From a checkpoint of a small encoder-decoder audio transcriber.
Training: muon at rate 0.022, 3400 steps, batches of 64.
Rows from block 2 of the text decoder, named by matrix and row number. Rows with one number belong to one attention dimension. Each number is 128 + 32 x the weight over its row's rms, rounded and kept within 0 to 255. All counts start at 0. Numbers have three digits each.
# v: cross-attention value (decoder.blocks.2.cross_attn.v.weight, 192x176), inputs 88-175
# proj: cross-attention output (decoder.blocks.2.cross_attn.proj.weight, 192x192, transposed), outputs 96-191
v.115:103109109155170112114126083107129165171130137172084127192148112174101173110099121142146160106106125167110131103072074164107149136127103130064126125154157185138160089082110052148150111133123148182115127155132145112123152132129158108175124102130122154169128149113110
proj.115:146180098114134158158102126159171092125183068102105068125112160160068116121136150156118069108078138143085100148152132106075161157131160125121133182125104121126168103119128137144133102109071126129106057049137097077109090106101084164095155114118208129163119112131118110108105189118125079134
v.116:155072193105132159073134160106144143101120153100094127054102091082074123146191049093078134119095097133176101117089135111114141123119154120125159115185119083131085089174070103112189108123135081099122089184182145155170144161147177099143099134138157083100107157137128
proj.116:129121104137137123166134141144149109105095099071129132132117111084148113106113089124172047127148157148151044126083083131140067104095129101151146138104077151069155102133132159120120109143081139114133149184148138079152131170153181122128149166126054137156157117137149083154173099127121190143
v.117:057055117101127105158107141163195105136171093130122146169144117092168136087173124126164139087184107155168092127131179139133105123172129151088149108155094096189113132112144081135137147180099122163143092142161105183108065126131061093113104099118141152108145188136206
proj.117:123143120112093102123193087086090113154114156143142127168138095114119168056106165114140081131122089140091093139146139131061078144085103048184097116141091080139123086162081122141097156145140140160136104172117094145180131161090181098168153049106128151154133151136109059123126096131167140155
v.118:168141142066134186099067150071095139118174100097154141130117088115154089134106074177124124119092142072092074132107143144131118162119124128152125131180134101138151138090113108098139156151159055158088090089107150129143163205119129112115154117164247103173129139142122
proj.118:079155144204128148088067139123186077158084107111127082124155086145164151103142151094138125098087139150093126104120086101109106113150140120106095101145135096109117111123162124082084087182139124132170130117161139069127166087136098151148097200176134153127110116098138177137163115118088178069
v.119:068114123158149119099143110113179082113111086129131131084084119145162095145107171106168142097127112171116123150080190156103181129144171111163111149102144073149084116068108128140201180145153161134088109126151124119160092041109136123118169084115055119122098126117194
proj.119:059096083134097112137147150126114138096116107204125101124111157136140144091198118115118101122125150128075070172050154101118144118130111115177083086112132147123162154216103150067159122125107078160154111186123115139092106162050158106110131120072093146123152169143172079090085179091162088121
v.120:124132080095116176136107106130173096145173139132107120150099144175102083153099119098130126144117061171131168124177111138166106135182097145124130133092153095126164190098118106100128098117068140152103127154121139084157189103132167148093101104067160144108132087098168
proj.120:157098148170103120137081145082097098109084166110136109082112118141130125231118150140091142164088066104098095097135181149140111137151152148063118136136138073089182164149104199118154101104122035159125099130147173149195118087126067115164138110155162087123122165169169163118104113127171140110
v.121:113165093122120144161136144121100176098111161121156106102123113102146159114151173131083141115115081027164138147130127103157182069143173128101152143155105129123196176138153138167163120113110135138103133092167117074152158097099117076126126170115060189088148140143094
proj.121:099099101111150137089140117121091105121181147143106207131159145108159171152163186109156115120094116103121121103089163078143119080167145138147134187181144150135055214101100127128184157161082135153083144147160114111123103133117103134159106149106096104066160160069111102170111127125117062130
v.122:142131128047157097099145098090098196089140110213109130112162139121145146161192154157107159042141100119135136113097114085100141102169098123151170077156092131119144129098116098128122158089112100160122117103121132151121119180143088105155139178131078137122146137143100
proj.122:155118151061123189087136154164105113177130200179107125138136026178119115118152131083146094138164164137113122131118086067088143133129098158137124076129161097147105184144181157153102144090112211089143100113105135150161119159118163092108117164156156191064104104155110160106103133141097120125
v.123:127155145165162136156145121199112150100168135163133097091179106134135130141120125110111145112093142163178146108068129161182147174108119044122151182165069121195121152147156073049151109180146157158122187143163170115147151033090187123132145087131108155132085169114104
proj.123:122162127111061073125172193049163054108106146132140144099112139153152171117138089129175177136050169111148139161135122099108138133132150148069175176175121163084145109153094163121151097113192135167115066095099165111096162091125112095100128142064157126133090087134098108103145139136034074113
v.124:100107112077106124128072090107147069117175109117158167152106123148180130132166111149120126125145094079127119094087125113116072033163121145145087099081119137096144119098095147157141134092147174108200123184116178083127094150188109138115085149145129142121148116091159
proj.124:159081144089131205108115164191140157190116115182112103183085077094112172148131134105126113120104160169167081139094142198151104160125142116123113184156150079123111111154209131091181179080174214085096133122101107095178152136116129167143104106135100135134082174124106165138146150115106120166
v.125:178147098095154148114141177163142130114147126105107085092145146122159068130136175139190149160193107123117145132145137177128140086158136110139070149123142149088217143126101085147174101121090119123128154126089138157116160092122116124112117189065086086139154138141077
proj.125:098123169149135130088147133089146122150100110149131086160171129112137172145149175102119183134109132112092195144056141101117127134140145180105145093157166099080112163111104112131116113166137141193130148126137127157121137131180138153121098133152064158138154165144061090195117098147169122155
v.126:195155113114128092115146111132101136127163080080073142133120047167114103128117119144125069177117164173134112164201121146148121146164127145121129105121165060116139133097046131150195107106124111095086136163159119127152081164155151162090074133148101087090174160159213
proj.126:172153126078122104163143171183141181116122086184143092115094138139173146135081139146125116152140140138132124094106155087131133142123126054159120093178126162135148093123149152138120101138091155128152115140141145184135072172146127188158130121170102130147114169197163117086151110077129181095
v.127:138137093122140106117122128123133139162118151055097103149159113108101133158130134160076128120082129142065122162160202179172138148192142103074130125181121109080145149133132114181162088131170110138210129083149142146194123088128126126118080047058132136113107157181106
proj.127:109103105096132123209145192100128136103127120102139142074093162099132153068109099184136124129163107153114180072129161092132084170138093144106164140201151143198145120126131139131138113143163085133098054101101128108172116076143106145157062097081085172162124140139196103131114162063178179131
v.128:169125136205108118118088078109119162122097107149172134135098108095124109095088206141082117110104153140084095176080086150126178149162172164132141151152110072165136109065142114138099111098143143146127188103192136122142137143120160126154084144195170148089117108156209
proj.128:100115091138077131115095097144141097079127163170099074113117134121179137079080126141175183128095136116083100123153052113123155113075140090148136139111125145130222136091136082160159089082114120179094158099169162104088122165113128087134124125083096170110120129166124118126126150112100127094
v.129:117132087092117104138156150110112100104109083100083092143136078112143101118185035107115175122084139125092044076120130154120154133069123118102174119132179193121161105162122166108148142076081156137138080140132125189114142148159107122145124073220151151134131201129154
proj.129:142186085146123145117105132132127115108132120138126194178128111084169092131056187141090179117093198130111121155144128193112146104136130106105136148159157114135184114133168118149111157068178132113091071137133124082173136163093132108140154158108175123174116131066101168177066141235136113139
v.130:134196130152127144130116134158110113100120114156167138108085108179123165125112237105102099127093097094115107130119099148133133125097106166115132134115170137116129106104135126089151128097145082154120137116135165155116107148086124119124131134157137105180093138173172
proj.130:173102157179101146087130074119106165114048089132149137111114186172111107123141144112168140105146121144139158107155139136175189128130163151140144083132069167124151137108148153138132128163105173162068167101139114107134140142121114162163076117091164130129178151113078119140061195052088126103
v.131:178160175041131113147125148151086188100105179076133133164134129180140106109114105078120136143082135113139125154104165154120136087059119099087124196121094102093111171171086179113155118108176092114138160084110123157082079103132163136146132104095177145145111118127123
proj.131:138117123126148106169213177206123107172173059121162170140099138142126147165113126140145112174106130104176130174146139109111166151118085146104187187121102120145107050142138166116125169103121121111180105109051086097143150114137161131168087143116162105086082119114091140127157162104211172099
v.132:126139152121153139088142186220123121118089154084137157139106096158101126068119053178138154118179101071132152106115092076104169081130181110095077125168128107128087133159054131169105124125165133153102126108123070114098127110134181111126148172111105126144109110137129
proj.132:109152133089118115126138139145116075158124156102113129123183147122097109153126170081137175153125175101134155059142162147128133159139105181057153088134120156127070104122128154066157195185205157089164115164105143120116099105121195106119164088162118088139157122064119162104084122104062150150
v.133:149132121169121125117134104134153134109189098157136104169142189108118170110106067159104072088056133161132159115127133183197158144124151121108148120130128136152225093134073076125160116160116133144148118119114210135131086104135141090103078135141143117162102116123106
proj.133:125124149116105151080193185125111070131092110128127170114123162142158142116097157103124037120109139134150160165180146094128159095109076165168181109175081114098107108150110076159114071149112127147075113159124157116100133095127193136166090124148137150103055090080078111117177117156169113126
v.134:132118093132104098042145076119139132153084117110159135149155181176108116101126210077104130107091115148134027151117100143114143118144133123094174110138204188145145110139180114126117123129113141160122143109093178188099151092104081121104142121141095171125047104150140
proj.134:137114106183115158120132093130087142156148138120078115103109108170118100097059164091098109079078176123123133075092117145077137147121187168105146168075121156128148132099174104097157115131171152180120122128185131132170106114135140120176102132091076125131180124131149132088087108155116111123
v.135:112140084088122090145102144160170165116079188119120113124117101143151197150115087184134163166106176119116152155099136064124158118103129174106153109097069076112103145118074182163140161155102154143129150153097131107083101094129097189135131102159137137112149109118140
proj.135:137108131115120135120089116136082101118154184108081099143152160134064073126107158135124189149050124152147115128126111086130148165128116132104150103130142098121131159146169204143162138173110110146197172165150155121117086155109133150091110106110148100082137173101174124209062177153112121117
v.136:113116087072145126125122164109138159152106121100138117075051084109179149162117148123083145159090069186158105148128106166122171166111155130060108137124118106072113094150190103148145140108129146154133148102117141072167115136131059189144125156070152128155124107117151
proj.136:123129153165090143149148123140107154169131135152186098162147162084094147169095095152085097188113065164121135140153170094134133137100148109132084110127166105155103180128127146120139113101044110117187128166149085185108151146092101167174107161137156140162094141103068147162169178118161091139
v.137:155151140114092128101152131114142146194107086131177126144148090120125137101114123069016173179056162091067121173147140108149102153127154150104132156115088095083099192126127156157146078102140110139136122123152190168112149129071143151134149116147078094176143157086102
proj.137:132149086179153162188157147093120172120127174112139125122111084124175135100138111134145128164145167131137191156112120104160089128173094109164167118061147093119166221118111135099083085080134167118150126125141142105175145140110152126110163112096138104138189097109192149084123105099160163123
v.138:161061105112173123063125104100127095130136166110157110152137118125136162150083094142147163111125134116185095012138126102201130075098097101104104182117126110085146130129172129118134148132119150125089188156112148145135082068140100170165077158100099131148163170166101
proj.138:149143153087105147096161128098165144161077132143144179148108156106134132100099150177124113153148129074170087182068133172148158094094135190148131186097085131093128073119146161146143075096154089172099088156121137170102162148101130125087114110149125074099145146104066088147165105162151132126
v.139:186084155105115097114155099098120150141141147106113113149187168099103056158131138144164108173104147121153087127142143151130090099142132176144139123098146155180093118115149137068215163140102150116114155120144160180171189139131111126127101132198143145119136171093153
proj.139:090133129110196146176059148120105108095055126145139161151089101119096144123102119189140199078131178152123050122134112186125116144170146077138102187083189147107162098105150141177170076083134109152128100121131121117160135180131130146091121140095082133083165118129122101148107143212166142153
v.140:127129129086123084125149141116137157120106045154153129165117083171171132206131190063105165201136136132138064084091136141098111101136154214123139100163137127074104105130114097110161132112130145159094102094083120125094133171180094122171196074141117113116111132135126
proj.140:175135147163170140170143147072171160180158146130086159140140188103140153174126141074128125146143125159074182082110180112109126113105108112099146098081169142189113123161171108146116163112173159106100173080135065103099145150123087115188155182102131149138088144176055127093111117163128125125
v.141:128094121132080115128069109104124128174094133122084141135103128082131156094179140105172173130148162156146105176139102094074169120117106173118127095126157102153121136139129116141101107088118146125077112101100116151092078123171088140212165053132140085092097164163124
proj.141:155160156156110143134134150078132193201113135151084122115151135028095074085097143089139105092104075182113097142079117184115179103117151114123153159079133119147150042156143101139179128112094123098127164160172111128150168165130145171164114078186123145130106123186161124171094128147096112093
v.142:149138098162078088106139149140141128128088064105126140091129132148095108148200110084084126126113137109137085149149085130169086126137133158118165151138130165129133158102135113136169136152141158093110176135114106210130081150143162172105093066119098142132122103123118
proj.142:158134095128135153133118136155103082130140137130102104145146140148102143161132124135110106121095107176125148133118088167046182131102178109161128140106127114118132120120173126044087115083080128085151073188155046103193167153091139144151092150107113180098166096116152134106168060130124117144
v.143:128162073178163131123164133226113085121124076148159145155130117180111060098147090094114139144108124105145135058121148084031148116143112119130129077171110168107105159076091117167146128138131138153122118105143117145061093074118164141145108092151136103088141110088121
proj.143:161190147134109122156096178125157107090136140180130166114092084151167119118140085081096091117132147103126102171074117112086163088173184017184123090117168151129127134130124105103147171125115136058104137112122174156096163143152074161124137138111107141139158180103119088132074132124068103136
v.144:089121154157175146131121170178136108048165150171101129093146122111181115127086103105097149104112175123105178093134083156111133150109152158120131051151096106112118112101077130102035096101158162182121174139089105146056115159163129093135123110078188087119068081168081
proj.144:131082123076082094127159151144171105162094095136143105140134109161129133135124113142097083157122112158126171056126147100102132175123087107094131126117113156127059094133127129089144122132100101082143109127123066127099141116107174139110132067134151128167107134112145115151170132178136133132
v.145:082140114120088126152172142140099182087104077120167119186123127182129103137073178127156094138186116140126111172116194140165196131127120152109162172101115108161160070102134113148047162107082103134119151131113137106085137128125080126131102107139088085127132162099111
proj.145:098134054116103146158135085118087070149088114110094136095145195111141096100097093144170198121159127107140114170146133098121108125122045139061138076137151130128152123132127125153081087126101166103136169106137076089115107168155085139160128152134119134143136163089112115119113159131173144100
v.146:161137125104135148167131103116091101133147136125124151159107138122140115206103099135145171199093152112092118107097139136110165186094163160148137082137167068102119098093103140119160086165106153122138153167200158177094118106151105118186101159105171143147076071117097
proj.146:126140173142158125116065180130183119140063142125131162105117179070095133134078183135111153163153170124121160105160122128082150151107081161135117100089163138108067100236108131145124160091169092121120166100163069141113126174112086097151184137152142138134182149116103172124109121142126159108
v.147:147155161171169151193154091079152109087075100120081151170153046134160131186183159151112148112138134103112090114102166154092148125130143201117154117130089056157107177142198125101144151111119155089130075101127129092166162102109115096087188100101108140150086120147092
proj.147:152198136137159177091216078116162163196141105089123170091154143147160141127142204064116196143169081175105134099163202116184101165112123116086130113121175152129093137119141132154125141141143116144152064163087172130110103102106137135137108103121114103066104134140166183127142167104123111085
v.148:155108151166097131103116136071134154115060105126090077152186125173134119101167108181139160098167135123129193106093162136136126144161115126087120105110173122101170119166144129197068104146081161117157189128175146065119134172143060165089229107149114127144125102097142
proj.148:078139090147176131130127131123119178123141135125104129146135130134118129141171124190172174086137131109077140124118165094140154129111078188133091133183110122189150116131168115111155121079099141125128137159137170099130151196142140160106152145120078171119117175079103168108136149150130106114
v.149:143151129131172090118153124053090104086160177142109123096138140095157151099122088079148114150140091173116130112065193152181171103099157125161174155137184124104141179100034133150165122118115173147164075108152175134173181153157122120126089117140129100142118111111125
proj.149:147147122123104144165129183127136049029101142128100137132141166145168168180109106150101134154156167073100098134173108137123127165131056115130183172140136132137124117168076163148100170119138175150072153149106109114139094113161113140114085103152164074148154107138074096140132089153165142143
v.150:101229162143106132138121120161141140109088093147093155191120122119089144109183159129147148105162125124143156200152143134113178116138083097104169139115149126065140107169140124107123117143117135171149101164127051121085123135107109107126150085159123169111129124045092
proj.150:108120181113125058137162119111111117126182112112118122138170158130103106157143128117107175092170135129088132181138147119126111136120149116109145116233168143075137115129175110113141139098112133051144167109072110087138049104144091128118087163114123118133073122143134127143162153075103120155
v.151:128116076126068185179134153081148158086080090142108133105154151142123126151036150120145098184193119128123162122169123143188131125091169165106149191084128144101128174137124114070101137162119125109088094120119172078132114109104153071166090137125144182146141205148109
proj.151:067095144151170162083119126124168115153077141120085129073160176111140116189093142084114093137183122121111178120145096157171114134146101141134097156107102107174045142155142096164166160123123036099143114120118123072094157125118117140180160164119132134193104132112101101165092079053145158096
v.152:141120114189117093152153069170121165175151123166182141112109109100073088070102094081136079123097166110139107142128111137167104109095125075153146143140186098143119112135118186114161104082168120170198079165133077169102140159126094105154094108150130129077110118157166
proj.152:097175090165169106114114155123137194106160172154199136113112102139131158133182140148098165092146198087084073154149111094129194085138219118165073147187146120123144160107087159073139188124086086126107125122142118177091145084088141114143164117132121165141138098093149068149195158197142162161
v.153:131131132143097147114114103156066121086133144115133139131053102129151136118075068108148108080105214150117084110135156172142193138113173126084140155094137184140212124146063168181084092143117132145085171104145148112119048103131186107118133178129158094126147137082120
proj.153:106117076117113110131177082160129066082144089168132138129189072148144157113094139154105118113148181104154108198098078158177122114189081148131166171170092105119126079132136112133144168190124118107085124113104173116090151154117143140106167135159127101161109097075142091165124103084090147176
v.154:148153141140178186131109114144095135151131122083103114104137111137086130092123187164124102164131095096139141131140146075156087105139162124089099165128116155144145131111171099096211131160115166139119115069124175195134136161115090153107176159169095082145112190119097
proj.154:135134130114134172165112182079107091115134096111113083146139174127127167110089088127130130056117125127136060090100162179077131139118176163161201123104167138139099131147169167103134079150150125082105069148161195124120108128114113169122147177123126189083118088164146135117148085175152112082
v.155:091111121160103123159105142118115129136081117108130135087123101101090164158159087128151170102208146074125148130116105122095144145141211121114133126159136090128102146146058083169064128080140183115196126097153115105095146067164119124160139149126099154104109150158144
proj.155:108138150118116102126067140160141151122169149059104141099174111093137061138171114099173185108120108087101115084171185121145131161127081103092104084168153127136142151148085098161139140121094158056111104233111143129119113140142132114112180045161098103159086182126151118128148129126070112099
v.156:118148083110188082198089104097176120107091073093124128117086144152100116141164132077101096102107124149126074138150149137057151118104144152124141123135092157167158107142127100139126144132147101104131160141163121156108079188100210150118180154103144122181135153108162
proj.156:101104138132136025086128150124108165136097108145117118146118157156152162153145074110162183160142147159119080140121161120116107127141126064117159162068106119127159066104110109149120162097084143151074134086158141076101139131167121089161073129126124129159131109117077129119114154128072186168
v.157:118136151084176029133148125166151139136141162082152131157165188126066119137119156119181104073133110160114097134134146078124083104128068177108117172129067107156163134142119127153167109124143103167116125143135124129141147130150119107135166121177079116203124189130160
proj.157:166149142114125120170118135069072134114109162144138122092173106159136133071115102146177233086089121106172134157099145168120116159125099129181136137103148164114155083148040154156095077099160191174077147070134130105158113159141158126118093097078140121147172109175161098125069122165074179111
v.158:094123132138172158164187168072075129137158168163119119179134168118140147056104158139125161139082128179138154205105137131133143123164142092117128158104163117091155125118155087131110119112141161147147160127196136126123087108115101163154115102152130131164090112179087
proj.158:129120120137136135097103177164105182096139121118188113128116110124146127138101112151127133145158130104114107169187106094087170092107116077129137130128174135117164164177125115101185115090097089139108078182131137073127102105128197181145108093045157185160120161145095104124163158080153099120
v.159:147087145088149124138167124160169137061156081134126156144131085132149137159105107069155122144166101182144112169179119137150153138124092131114166129115103044131109155132137132110124172161136175074144092121133110073133138077118177154140131050126143113089119151084138
proj.159:133079063141137145172164104123115140151137115134141065178099144143155159115128108129088117164078080102133112130100075131134151095172128142158113107135072166158092132124163144139110142163093097076163152142129148170140088119184114149109055096099186169081126167106099113141141140072171115062
v.160:112152129103097114152166152146127140183163172143076125148091125129047157139151160113132099126087157168126115116126136177069088099143104090071131120116125127106149106134081173133144113115169144141175159140165135177136100132081134151080160229125129138114091110123167
proj.160:078069111099140140120153174110196138136160057112165117112152121109138090138139121063143122164108113110184116149131123179113129167130126102135110098144138110156079139111159154169123122149208147138108105112083131109147125059108126128141145104078094085079071161112146123095084143162142163142
v.161:150137092129120111152095085123167155134089128149168075170124169128157129095121161162160119123105126063115155116161191135168107196128092139095162088135117116185182107151129112102139125099103127098115142125112135146111111115105142087107112144175116179153112090087064
proj.161:119140090112134141086107128121083129078155129098085130103128125153167073104069163117142128130090158166118114146191091098126095137116110159124164160115079136109066110128130130145059170142120150119135108152088134121168117072236136113141166133114111106151065127077155101145111154102141116174
v.162:129178133163170163116110136129121168091081063128143158127126098143178211181149132203140160109130132118113135097112150149169146196152114139133122108104124113140113165147162090126173142113126148156183134135139160071117192084059143130141100060184161064086099158119116
proj.162:105137151163160164125147109161150166132099181166110148090122110118175233083087186167163155134161088101074116135196132112125166103117142093132127166136124200100173160090091127131170109110068098161113111128102121098067110169113129186165125193130156147124148143086162103136116135119083125108
v.163:115150137072082142168158135150076121118143099095127056120117090133135199157157088087175151145151130040162122134122153089124093133091118186153162164137164103133120176194092214155115104093095109120119175136110140158171109122095175109101115184112172143071140135104130
proj.163:124161117106184125148140173121172102132153108151118133082142118123044143129093142130139156103127201163179099137204137166108098121105080122135193152124134115131125149136171116128134148095143063139149144151157137156132055112091179119146101131094128156081131124119128079171092116169129150126
v.164:125053069121132157120095089160127148117132123175063111115122158161108136172151124112164093136111111149095112154139165047157155115126109084174102104135135115134093146120157109114135127093136136131151111186156103120136160163094142094165141170149104074153137108141151
proj.164:131189139133100086117124101156190128217062100141129087114155142142108167138095109105137097125112083134101075131054128116092159103170157167156137075069152095117085155146101119145111202142101125135148126145108079155129065119152151144132093169100182201149113123118121132102121131159113139080
v.165:165116160128090118174146103089151137111132075133131146126105127150123171186119129199129180133149107127160072127042169168201075181090142130124180118153123101134131131136097108138068117129188121154132147092153123127161098143156183177164157078124112104195163134188162
proj.165:164088150161139045148155137076169077112163142124120175119156091140107089094125133187106160095136125082165140129106129098149180153172085005147161095165174096129154142150100078136152098101129141094113180149110135139095162126102138098102102155110141122075168116134100133125063145097119123180
v.166:145167138087174126104163110135092129095136124115125082136079112154069144073136134143137159104136148084139074195125119118144104134178077153171141137144096163138120124178086150134096125108111106114175119130116110112145152078137135163206125142155133158135143151156088
proj.166:106097159088159071157135120163050092189115082122171138147158095118092195069098109117133186085150122149174165128136133139179190131134120158086168145202169060155160115087165119161126138134145109076098124181142164140126153089135126135083100126125117143059146100087157112148150136148081186181
v.167:116099146197168185123129157132130137126137155165136116106215123100174120117172128124075150146170173150114147057128138072157092128117105153097124107172116160178139171100163131091091105173157135145109121108133124151145109114056082157114139132201114147115151135162046
proj.167:088151128173091067130159104101135178129126175127118076186103113143125088148123109118115158155132109156160170113139165130184140120107090142150148158142118126141169178118120165166173144132146171067090089118177154097127108116163138136155135039143173154158063100143137103182138164091133157105
v.168:092120130123111086122149115084109132081161132158123152095093146133141066121114118147148134156137119088153132094126142168129132168090082122129144118096106155136156109196109135154138159139145195151116136115164140205174101099128097131196160164089140152119192088141102
proj.168:048111114147150152105139173107082128091139128151102113117150127112178144153151179083104164041117086174134133096157178160078170064102096198112145166160162095172161133171156120176140142131178131167164140151101121130169110136156197126131063143153121136096100094093114142144153133127094101150
v.169:196120194145087094165070088149146126165098076089170136135158076109092188153115149116112187140115158154142121145120166164119110112115081149065132197160106099151181138125102177116091107071115117157196137115116093125150173203159132115111161137123162156119118130119159
proj.169:160136106112098175211104175152113102096114075124152136108085144107068090138146146153101131102184155112159139102178173200116136198123136113108110072212111104119135123155160125103125110119164149126118164088095173141052180095146138114158078108147171131100201161096116132147109124093139134109
v.170:115136104121118192101097149157147137118060126090162107061123119059130108096137137143147116089142122153142093151143138101138103130123197088130147102121092129130173175209153147098166099074137103159095116108082110083160143102020128078113145127078149101095167145161115
proj.170:128167172126127140145144103124095117154113173074151124135171190121178200189102130109128080062159073164148097050125071129101149095127132111103134092148097137145075128140141096162110170153155101180135053094166163114142050063089154176152120110118089133099153161111177118093131165126152104143
v.171:173141139116102140109128182120151072132126134120137093106128176095144082165122139170210172139141133134153142081169097130177163142085057184115112096065199178112156121139135119094107111137134161103161110140086164125063048127086133112107150118147132097141059139155112
proj.171:199119097180188159134106098114133132123168161175142127166134176146130111144092064100118202119102148111156153092165107073129149131180106144100166141154164115120135182114124140095142093127151128179230139153162084113121108144148085155152099162139091123107131112145116075156131154155153135135
v.172:166118068144143120137121126059113158141127154086161127118092178152129153109120165085085117100141081133101132087102096114132165123173192158199172087088090096097044155112159152116109144151138120164135116063074169078131110093133134117122187124133199176194091114126187
proj.172:090157148156113157097130113099166157083130169112151158158110145137142122169120155119135216132129111089156111135132128165136136097110146133074153180134150060131083095123133144079112170128069139136172111166179169123129122078132084143096128143076120153075154104126110197116130182159178087144
v.173:158139130126141163121094163096154108147101093106119146175148142141103161107147149125151141155112127159129125174144162135148167164158079149080159161091117153138127090155157142098073171131087123106159135166020092136028157112171134127080144110152145114142094159140152
proj.173:156092123128185125144138150111119145116134114109144147117127143116117140103102070165084167116096098053146136104135091064190177164112119132143137144113154114124070137160137103135157117139168085152125096164157148118138126114185083122124129131107165030103131121111080136168117139120142146154
v.174:092115113104131154174142207144115168150150144135192120090107150129090087089142094081128140089111141138109130120135114091174102152132159126148146054114100150072076112177146121073156146155172140130126137126136111143124121114130128161138138131074102119110129110161176
proj.174:164093119134111104100086157115087145146118095116154086166113150182135090167169082113062181040128086142126146128092118188134112125221106158145109202141187127132094107153134196111079130118124139145159090121151096126208088122112190075160138150137112150119105122073181162108146186198094116128
v.175:189118121106107117086167120083103123136132150118106167140168120127110149104160145177168148122180127129082109120164069143133051141071168131163125217119135067132195116103149139139111093132114102168141114141098127118146191154106089099145141054191112110171088148201150
proj.175:181087058055111167121121136165093119135107150123134103111089171124171195166122145115152166145169126134179116082096160150174131151113131118198061107097120085118154149146094134128193186107138134105129109148067149124174165154104134137128149124144206106119151174165136129157087133105117096087
v.176:127202181117105101121109098144104101104051100124134145138160089157143136155114143102112084119156171098165154111162168079113091122162153163129145137165135137149125130155187136119118141128133119150109156155116129077226087225123124135109054129133108120101099147069143
proj.176:111138158102200120157147102097132201176173121174161095090135183106172152137155118056150099124109124153089095088192115136148097118156190096140174163100071168145169128156150128156091095121106110145137167166154147181120159095109175159149134115143123166122127096166117098164083153125050124088
v.177:211155109069122133157145072157148082141130115087174102125157143109169109155154113123154128106085116166121210109168107142100176117134125079154125169171145115135143100094136129117139099082075103050152185176123142069179163170110111127108101139121130100133157090111142
proj.177:173129108132054146119134146124091126116114179188090118170169147097158146108175126123129129091144119184097154108129161109073061104195140104093111118109073109159144176101185174137123147093127178168116120056156134134032100108163095131144182093134087138146153189115073102182093100129153150130
v.178:101106152125134150097106054177056134104149173069122090146126115129134128109212073098093164103068131110131151154116127063166126125143186090154119093151164155153106133118120113115128130109117074074134078128124163101207126103138088118156098166087121107188121092138123
proj.178:116178140118123137147128077083090131213162131195133139136082187134093118060131194098083114168107155140146151141138148125117149081191145106107100130132144081138199177122085134116056107118122155126175073149202112104161048087147136122118143157101068141134126157152120160115168129123165116121
v.179:127114033136153151098095112138124111107123099083067163124163086130126152162119071062117095144153158133125159165159134154147089164122121189132114195119094191143146124085112174170141159141111122144106118105064125165130141114111162116109096079104119159122110090149087
proj.179:121118132122131091210128126159134097138173120137153070131122094136147123143081137123101144131147080101140116152071102133089101137080143093095147115178130112136128106201099153133180166162154168151106074129128157131119175117114118125130139144152133095088106107157173126138078101081114173168
v.180:129121177116118104095118124130151087162159142078146125125135175137073215132129169123095130120126094125128146131134160085186141103157115203130157134131097163106085115145144176074125153104176185156164175125186115188137137143153141159133097072122120092129146161153134
proj.180:137057109126146068053137129064166152098158100118141137119183120129081116097089110122124170108048130168148134093173142149118171140190160126089174108130139148120123131117155166092165107138101146183090098095152134159081155078074168094107149193121114069111136080123130156079123132116241113110
v.181:136170123148136106151127185096111154139135111063091150173122179092120169074146142124165138117049143115169170153083108084063158078139047109105098102121114122165114132186139109103130111073144139134166130178086075164168092081085121135138139180131160129121086108136177
proj.181:126110141073119209183160117140083189106138095102160201132134138126136137129044089117152097093114100103120158123082094098124157117133122143132134119166127122196149104134146128154118096133148082167172166158134130133082098100149119162107139093136118153123102125129130141161161136113151094136
v.182:076077157098222204107067145123109170118129104106161116141176137124093086118119173113128109091148171120130158133111061150130097135144143123115140166135068190085167095149164091075156144075118155126124116061093152099200134144132107120119093094159110189088084110134119
proj.182:183078127056142148105085130124063189143083144163151151159139135141152160147108160134130117098120142216105154117195074108110103113098179176089094148130098077180101097115137147128124119130146148100143104117110191108121127178152083118143127146098144161119186122187152162124169124109096090108
v.183:115122091143103147127080139099161168165085165179142122118103154130091144160078085095128156140154163085122104104099113073145126150110177132146145152141111095057106137068067096128132167096145082097132141135085099169186155125168157118132163156114099103182150067137093
proj.183:175171102093171086178125141161150072121104098095078138138107140164092121113134062132153088100129155104110058109087090056066102110176165161111099108102133107104138196196087117133121161143144120104112175132167084103134073088150058113075129165133135124133174075090122104128179053146116120122
v.184:137175198160129128150135185069138182089152126205108110085148102149097148053110143151133196120145108106129165099146154138156140192113153128092136158100180082149126152104173119092140139098141138152132110158158126200178082154128123148058151154172083113066154144155147
proj.184:086087126164102131136165151097102183159186064175115118129083119169171130173118093134192153126163121090157164080169113121177128145137087129136145088157134178142176159157094150155188109076131146191112116130133177104135153151121122126154120073191204133165118119130138128106065139091118143102
v.185:127188023133102081153095149069100127080114090173098148118114162090145117104149149176168125096117157125163163183193102105098187079089158093154157149132097126182128144134109129131103126114137134136161161162156112108100121112192058100167126067128144112123179116102126
proj.185:153124119116098083179127136165078125154144136145126165098130117111164187185120102120161110132098080129106121086089121150157116117111106146153198099120090084157121134157109125154135132163148168143148173118054109099060164057149180144160142076138095126106152136110085046101068139132118154136